Rows from block 5, named by matrix and row number. Each number is 128 + 24 x the weight over its row's rms, rounded and kept within 0 to 255. All counts start at 0. Numbers have three digits each. After the name is the row's rms in percent of the matrix's.
# fc1: squeeze-excite reduce (model.blocks.5.se.fc1.weight, 32x512), inputs 74-147
fc1.0 092:145151152154130127135132168000123114119148107141140121102125132143141128145111108092125131126114136199134132107119141122136132145133117023135118135165139125158136129128095142131168135112139114126127138106132099121144123128
fc1.1 089:111104129103119111158107124115124116137128079147106126133132153087111142171159120135134124075083118131138112132103113097137124183104088112142153129124122103133117129138143137105084074069127172120102132157125118139140106141
fc1.2 098:116116155110133146126092111103136137147129129127099126117127127121142130181106155113104119145171141092093131123109090124137134146128141085135139127100142155120126138147130119139119082111119156137151089140118104137142112115
fc1.3 084:150136130151139096129151120150133139137128063128176119133142150138129117153119145104126144076116082140108123151120140136141127117137151103143115136080168137151128115130142131126150183114148152125150093149156149104135142117
fc1.4 078:145161116116119111167117113110131119107146100123109141125127127129100121171155064159121158107141154101115154120098137091148132161090089098139096118096123125136131113146105098098119087070152167124118120137140124114121096146
fc1.5 086:139080179177131138133159167169122143127127061129120125112134137140127129130103206096150132134172148113142120135139140111128111134096109131120098132128146122119117124130117108159121113100147138133113175090129129116140202130
fc1.6 082:117073117145137129092122176124131130151130095126127123123135116124153135133126158098130082125155098080141140139154151174140118104138073000116121130098143132119116134119149096140131137118143122128122164066139170130131159137
fc1.7 064:101097157109112117113146146137125126129136119115123117130138126114148125111107141136120101144129122091138120106100130147148130232120178112126144101079118098100128119170128120130162112088159151125123165138112104118117146144
fc1.8 101:143118115152135136139133150213135135131117138125126114126136123121149137154142130123135157110133105123141129136126119124139144107134164144132151134124147138134131118129131129136120136158128123133129104114136123116139135119
fc1.9 081:126133127146121124136111098161106121133119098107119142121129115116112145135134109151132064158101135096133131129106108111122117097119137088128141112221144118124130136108120125122126076094145143112156126115128118121141060137
fc1.10 117:139255143121132135163187129111131138131123146126110138138136126129118122159133129076140091162144103116142129161124097156131124098138156103131120135130141147117135125130131143140134139142144125142196110134118134124112132123
fc1.11 110:121157140113132146118117117145143141151139157133129139137135129133132126164132129143115222132100142196142137108122138122130125092128139255125124135191133148130130131118144137144110099133137111128109113123137122130127131146
fc1.12 095:126116125090135127120143124062103129125117164122123134134130116113107103120140123140108099138147105072124130138142137137110126123117118016138141129233134119119146140136119132129118085094118122103103137110116140142109090126
fc1.13 082:110202147128141125106079145135107138135121111113123132131124121128140130161102154155126168108131248144117119131141141138133128113115144113126098140163113137122102144163117107113113104135100099109123168095133117123109111130
fc1.14 179:135089124075141128127146139145118116128113255117109126140126128120117112021139108108118127116089119119153114135122108105111110118124113145127116153140097126157135116152143113117143060137133160128100116124144154141132115141
fc1.15 104:109155138108126108125082115204122125120126146130145139141122125114137130159147125133103063131136142000145116144132122136117142122123140000133129128031131102115117116142129115117133115100135114124124150131123111136125106108
fc1.16 085:150097135148135144105118135125121125112120160144131131130127141153111117129104104148124066155161119082127116116108141113122119137111119210126135136229145113123130143135133133126109116141134147146142147115139134103120118121
fc1.17 096:134123144111125136123178128074130133127135106155133127126123139154110142155115106130132079143106096099113107139116116120141131154141122000128114124151145136124148126119125123138119134099116132120124115145135131145146093120
fc1.18 098:119108122096136121071169111126117128134127080133118127119127131133110117104158126144125122139120109114145111080093149069131127124132121095120129119131122123144124104125138140131122159156119128115095031118126148123100118173
fc1.19 094:116127141120116127138137144237141119124122134124134123150125111123124108125162109108136131132135082118110126151144129122123114163120127255122137129118119150102141138136119136137123118124134145118128097128125126138124115127
fc1.20 107:084092134166131147126106136118141127133144054125097120145142118132127143212086081126100134090204135146141133138127134087130131140133122100125139117110135125121134126126134099128131098104118121121118132093123118107137137146
fc1.21 119:153076124072140129163135118113120120132141184128146142137121131151132155124171143165135133195133168130143127160164141156128111127138181129132158144116119134126140134140147148127137144169135106137120161157115141150161104129
fc1.22 051:087139122119126123181160148095127121114110131105135129112143113112119136167152112183130063122074161131092132104104140091151148149109100043140078117074157100121126143125138134144085103098128128125149109074120120126112116127
fc1.23 087:133107130127128136147176110111129131123117100126136132124123128123116129126108134141133130152157133136130121114132132152138113131101112119133104122158127116139124127118136140127121255138127092126094156119123125135132154113
fc1.24 115:124107118114129106128106118112155133128130187148153138118113117131128118166153113148127103119061132119126128110121119143131139112143127105129122127115128125123132142129116121109126000133122125118102122127127115146124111118
fc1.25 103:147090139096121142111062119125138109125144163165125131112120126105139082124080234181205114151118112121092094061159130129143124132132121124126116115095126132126138158081117181122123145076100162123164124084130110123140143115
fc1.26 097:135118147138140093136136106042135143136119144123138142148135147146107137130139139142155142112136160098144142110135130108149127119133116056110110141144133138114139136131122136129127118144129132133101150109141136141135103128
fc1.27 112:118138119129128114124126140101104109110120121115119131115126116116130123154127138129117065153125119030102114117086128123120113149102120105125125122000104116132128121112104115119134133098122137127132119094119102112116101127
fc1.28 094:154059130122127106134115136106130129136131122150144137126133136140139148147148108154123093132128043138124107115102161197128122170126151110131152130125119130134134127101142148160139133035113161143105165162123120124155103135
fc1.29 105:145158142104123116156094128035119121132126128118130133145131131112117110116107105122113220144167124160125123109116133123138145166146105071125135124006129119129125130115146097129120090126122138130113164134123121132160112129
fc1.30 098:142099138140151137167122118109128139134146030114125127113125145132130147170125156122131090157130188121124139183140127144159138126108135106143120135117160161122138127144125126155118092195136188130139178152150106140127121126
fc1.31 125:121081124183129148094095117132119147130121172128143113158138140123133112146122050087119098086097119136123115110118125089141145124134080138135120134127150116146139113121136124110122184105127131129083079094140160109125152125